Rows from block 3 of the audio encoder of a small contrastive audio-text model, named by matrix and row number. Rows with one number belong to one channel. Each number is 500 + 40 x the weight over its row's rms, rounded and kept within 0 to 999. All counts start at 0. Numbers have three digits each.
After each channel's rows are labels from the 100 clips, of 14976, where the channel reaches its largest size: "strongest on" is what is common among them. Only what is clearly more common there than usual is listed. The data: Morse code for random letters and digits, with fading, noise and interfering tones.
# filt: filter width-3 conv, dilation 8 (encoder.blocks.3.filt.weight, 320x320x3, each kernel summed), inputs 160-239
# gate: gate width-3 conv, dilation 8 (encoder.blocks.3.gate.weight, 320x320x3, each kernel summed), inputs 160-239
# out: residual pointwise conv (encoder.blocks.3.out.weight, 320x320x1, transposed), outputs 160-239

filt.167:514499572501574533504501570513533447544547514499565492510512466429463454484467431427446434419444435405488453481429405401532511484509504543528474495509480523537505519447519447507533469465468409473464483517410491445480463397450469491433409435
gate.167:555551499518477433548524540480537526529494544402508528515542535475517513523472527564491515498520457494414530461516511480500503489544511543543508513602622470526522549483521482526510501454464514496502575452511441522540452554448503534528501496
out.167:505571478551510514528533544596489549505511544549498527557531485523540507530506510524538532544536510501495562458513522513545524550516511532545483465537581507550469541547485520568556500485561580533536545466562528535555464402466555597524615519
strongest on: fading; reverberation

filt.115:569524488518504504530517488512478555534531518514473530545508570518534549576541612534536588601597535575470558498579585583494438472490461468530472527528544484480494508522442518509503556512542551526535570437553438555558524561475556565555519544
gate.115:579469482506490448541522469490519524496500548477489513511521498517518522502489538560470489528524493515421556506518518487456472470493486488445413409488524389487418492418460472425440472471500540532498540419526470520541473501494516563536507481
out.115:498530501485504520477484499466503571490480504476517477508479562490525541551491517498492572532526535543500496497516446534490486506510507521583574551493499559535551531537497527515531536472592502464591483490510477536527510534485530508524479536
strongest on: reverberation

filt.60:516528509533557532547524468477510498543504548543510519522515467533504477497498486525493460478487527468436502538475479479441490462515506539442453556481540443476459554501514483463425516532468560523490562534522551505526431525519537538543498497
gate.60:542493526507499468536535529507547499509493534432523523508551490492495477464455502543462454478492450448444519452490521462474513469536518543456454460520562412523450529424499440474444438438474503522464569474519471499484428486486476516517525494
out.60:507476430479519505494449474510457541498470493527472514453489440472500446536493481477519524463524451439530408498467460453458463451495516487476467489465453446498520462527428449465437448451441445438449435459464461487473458451466447416471484453
strongest on: pink noise

filt.195:523521475512480514476485460470473483484434553562475483483486487574518481502501496523499505465480512466480489486496479504498532498556544514542520513503553479535494537506517530546488488445487452466442524463544513474487416474452525508475472479
gate.195:561450460463455418492555487491482536465455558448418475486480507468471511478554564521485525580547528573483561483540576551483444510468460450519482440517523473475503468506445511514480473505485497507515542424547455524516523550505513545499526473
out.195:528459536520533522499525539495520526513525544474523502550501509495534581533527566484516533495462589516510514530531538559469444500488505466517488476424482440498476484491514461455510489525530444510542431515478461518532512530459467515537432489
strongest on: speed: fast; reverberation

filt.129:552499505466453475492520490514486557521495504445473493491488518518514541523511549526537503592553522576552572485556576580519516519499519472509523504531512509477521486561517533493502554527587544543554545496544473556550551548546543495552517561
gate.129:625483500463461409508566500476499539482463572431448481492499513509477481462518515544462505522558483540437575458554548511537495520513491503514476475594574422522513491501519506498496470466473467490482552483509432500506513531492507513489475506
out.129:473497518454518485449549480515493461419450524467489445499459443439432428404472402519416477438471475473486468415466442438513538540501549503506557489519516477535484524530558537481516449507515485514461520455546496465417493517574413440477460540
strongest on: reverberation

filt.172:498489476475464471469390433430459478450456486490491466440494433481480426452457429496562434431453486428472436506434494455489538495543542532511488520486494468541499480462511513514507398500402485466418477545484532450428444505506413418478548498
gate.172:570477502466525494483561521530499579483491579483448468487477528480478511496573546536490551561555496551484599568533535523516453527493478499533488466536548448495522509532510483509527461487473506505499592497563478505497504573488519553525513451
out.172:544504519461562463469475497500468551511481494513460442441450523535453452498556511397512483573566527531547533566490567570543448465455417460494459463517460513454529460481421486496483541515545543496515558503507495466493558490475533563500539493
strongest on: speed: fast; reverberation

filt.319:519513528524500486536521522516520528533516499456522515480535452449510480470429503549455451464519494477419516471520439430480543497574544562492456472561561427561437544540551481445531461459457455447468519485507449483486446489443481505502455469
gate.319:613526479517500477552557507488521582518482579471460523519518491484488498508526542546525515511521513502449517489526538519445457454488459492444431466525544432479446505490458460469438492474503486486479569481521472522528452524471536549536513498
out.319:493459492517559495416477481495500497480452497540479474481481501494525518527543504482489561529488561503507420569520379520532517562527562514538543539460529435498565532536514526401492555467505438482510462472499468491472472492548455506536439455
strongest on: clipping

filt.206:526441499498464490517524441492507440498474497493481509527511460549500490468501495525480452504476545509471528491495539509490502518486508483431476463499494461470483483477511529488438491539506530555495502520523516506500542511581516541485509544
gate.206:546514524503536498512519556546529547519502574481497494500516538463495484509509511526482522499530458486469522520499475470480481469516491511507493453543540445500490519471498462483500456442454467466470548450538485486486429513469492508510497458
out.206:439444451469381438511470512517491491490495482420489514444522531525535559516500568570546487514555481503549536514557535486445503537464491502503513502528451533473522445488574484502545421495468451501538507501509452541511473517462458459537490496
strongest on: reverberation

filt.156:467492512530519513550553541542557514570551477522520540534526540478527545545480526514407496537498457508448541437520448477543500542485505497492470407537516490499456523499506500460514545484533439469559529423471413540573524518452548483562442486
gate.156:557493497473461479497474466494472497515485521497465491461476548584517518547539574541501523567556547508439561526541513526476434457492480505472439453507525418492491537481460488447459503457434477525500520453537450511533461488496517579522482437
out.156:500446538424558536451547454507495499482476524519442415502439498520401427451584446452451492470476442458497468504464460445504475476455450485495536569538531511439563515488491461465459484424468427439442527511459470419415472501497486429450426443
strongest on: fading

filt.305:500602507577540541548527539567549565554545521473568571554568507495575564561446523561531519509529525506483530546551505505485551550569553578516497497498553488558462551559530505480529559502547528505545505524547530559546488542515569513566545580
gate.305:583491479481454439509515421470461507479448536461436486504495514585496484510512520541520505518523505492439531490513570535496489476528515515503465507561585428492503539463491513516442479493521530525465562462544465499506464546486526544536506485
out.305:542483450443483423442491468453464494421429527492450450524453539561470466526515480517527546517527510504523534526512557519536522501502503506500590544577563521518571505476516524547478526480503491481481581549562532486461497489520547498477522556
strongest on: mains hum

filt.58:522557536542524507572493508488525487587562474447532550541530525492558545569487550547538492523576575512431537539540520530487474489497492502478389490497495434500460537465456460444467532526526502519534463457486431548579479552453527543581473464
gate.58:547441504492483476520565535514519515501474563503456490502486535490475510500559560530426521564509499538471560499519543524477460511492474481470474444514560447464498512492481464499467480461461502479508588465521450504513483500494574574518506476
out.58:561536496481491445450475521448483486461436521448494459558452559581482484524564488503553549468519555468524531534535504480548491484528505493569560536565552512530584515461539478550532557504550500481521538534464473486484501460460525534465441537
strongest on: rumble

filt.297:486444518500536466516496535509530388512514516552516516532507514580518522509500471513438456530450498498469499488478531513553524533491525491426476435531476488510483508464550533474506503555520515558513517539496507530516564547594524511529474469
gate.297:556453504495500474528524490491517495521493560497464506501498550503510511533560533552501510543556510524440596557532538525475438472483462489468455448505523405474461515464449438466458498508489534497502629495575500524535477580482549575548519456
out.297:435449510514553513458472447451486400494455457554459464552459478558515522482567500509457493449448526473509425523466519483501503522520501482445542496492541486494504538480546504512495554469569552578530579544515586553508542417587507577538544540
strongest on: fading

filt.57:494515450500459443496485480463494531524494446458509516486505558478557537568451492518514513517523414498493537453526490486556559566550533573540522559544518510542547517527535527563571541444643505406502488505492436510524504529498562400554487529
gate.57:574485481506485452543531486473516539523484529469451515517523534557491501513522565566502516533543495528423543487537554516470472478501474498458463477529576401484485524484488463494448504484515479497497564477545460517525462519485562552538523523
out.57:491462496461440507444537445482485490488478469479429466498434514575473499444513540493474509516485516501507512447554505561532492487472491465492521590554508474460524465554556557482482552502557491510507540557542457534514503556540554551552481564
strongest on: reverberation; rumble

filt.280:565473480455453424494589487513497518461493510411459482509493489455464483458524481500496486542530496570514560448519588527564479523468474449481499432559490495470506445453497503484500495518472489532513503490501494498492600552554482467502505534
gate.280:508520585523506491560533495496541516543541518414524544531555491486544541509453522584438456513473484500388524479513493492506532531572541548526476477511594436549480581493538507483535475443533530514515558430507443543540461517438505531568457470
out.280:475512430487460441458415462492485500470490475483477481403489471473472472494478450461534488448514475491528436513458439473479550562502509539466501434521492485521483508511506536522519436534449531443506410500499521487442487485495503426422489490
strongest on: rumble

filt.68:548449523466466459494523481459463522467476585413446473510488542537494512503572557549564540583532542576494585564556591577469448502492484485523497512515535465466496501521487528515476472557525595557492554464601542498514538642550482564530529454
gate.68:533530521510561539525517524534520551537499529546510499471515488504474470487480501525463497488533486464428517510484450459440479437490477510469412451490533400494461515467472404448476477413450504472471570426492473476495388527446529504527484455
out.68:477559454511478496463416466508466516483461447494497492430470451400500495476463494463504453471488573477547449475493526522496523475500487494446484498469435515541479454567448556536474486466515515500470456499477505503458503426487503501449541553
strongest on: mains hum

filt.51:502518465531473511506524471514503566504506494605481532537512539541564578560497572556531548544576542564486561472609504546509497534536512500523482461476517486525452509543507544492524569514571474552532460512564455547570533529540554567516523580
gate.51:518486523502540500521570507524528541538504557522469498500498548474495516522549534533445535571543499550457613533528499510481444500476471482470453409513535418462467525489484440445472498476501526481514590482526469508534492539500554566523488471
out.51:552483550518552491541477487495522517557531516462536534488559531427529499499433481522507470417459417415422448504477471428561559518539555597503484538569625516540514555484539485486531454409433381450487490486467473492480428474466464473459464419
strongest on: fading

filt.155:478491538493509514493488516475516490505524481439532494495499461431471459452460425430446444454438439463514434448444440434533516517479507502492533551497453556501520480501520504505523484498466468487495430485448482473479526453505443448459475482
gate.155:588473503461475448515528517511495556508496569470459489452504516497463466474522522524507504550588486519454590517531532509473454447463451483503441427565519434475506487463456428478472486468475534476475577420490457479522473579463506529525486459
out.155:481492514438471465474498412507447479463462527523467489468446479515472470478541467494545518444510501464509464501475569535532493501516524502508530583544477565476575485554557515555489513573430402497473458596485489450453528535491506479415445471
strongest on: fading; pink noise

filt.93:466450556534588556503512529510552422498509483576560510549523478570504465459465455504419460468402462457468445458445490465536539527531551521449525541483488477518498556463574523514507491503515484550487507520510553485474498459568481495501498537
gate.93:555516472513513476535513495466537546503465592519501514489545485533499483501469507551489514476503456474415499470498482464443501459549518536495466478507576424511461533435487452489473480468455446503479579520534486515517421523493529531510514518
out.93:531491522452499562461482539473502514470561493521517433474468460601474455400505519538502480527499486468547519482517458485478488478461497465541488545489450511479529473501532497457516469483452504510443508487499460450460455492485418492498500466
strongest on: rumble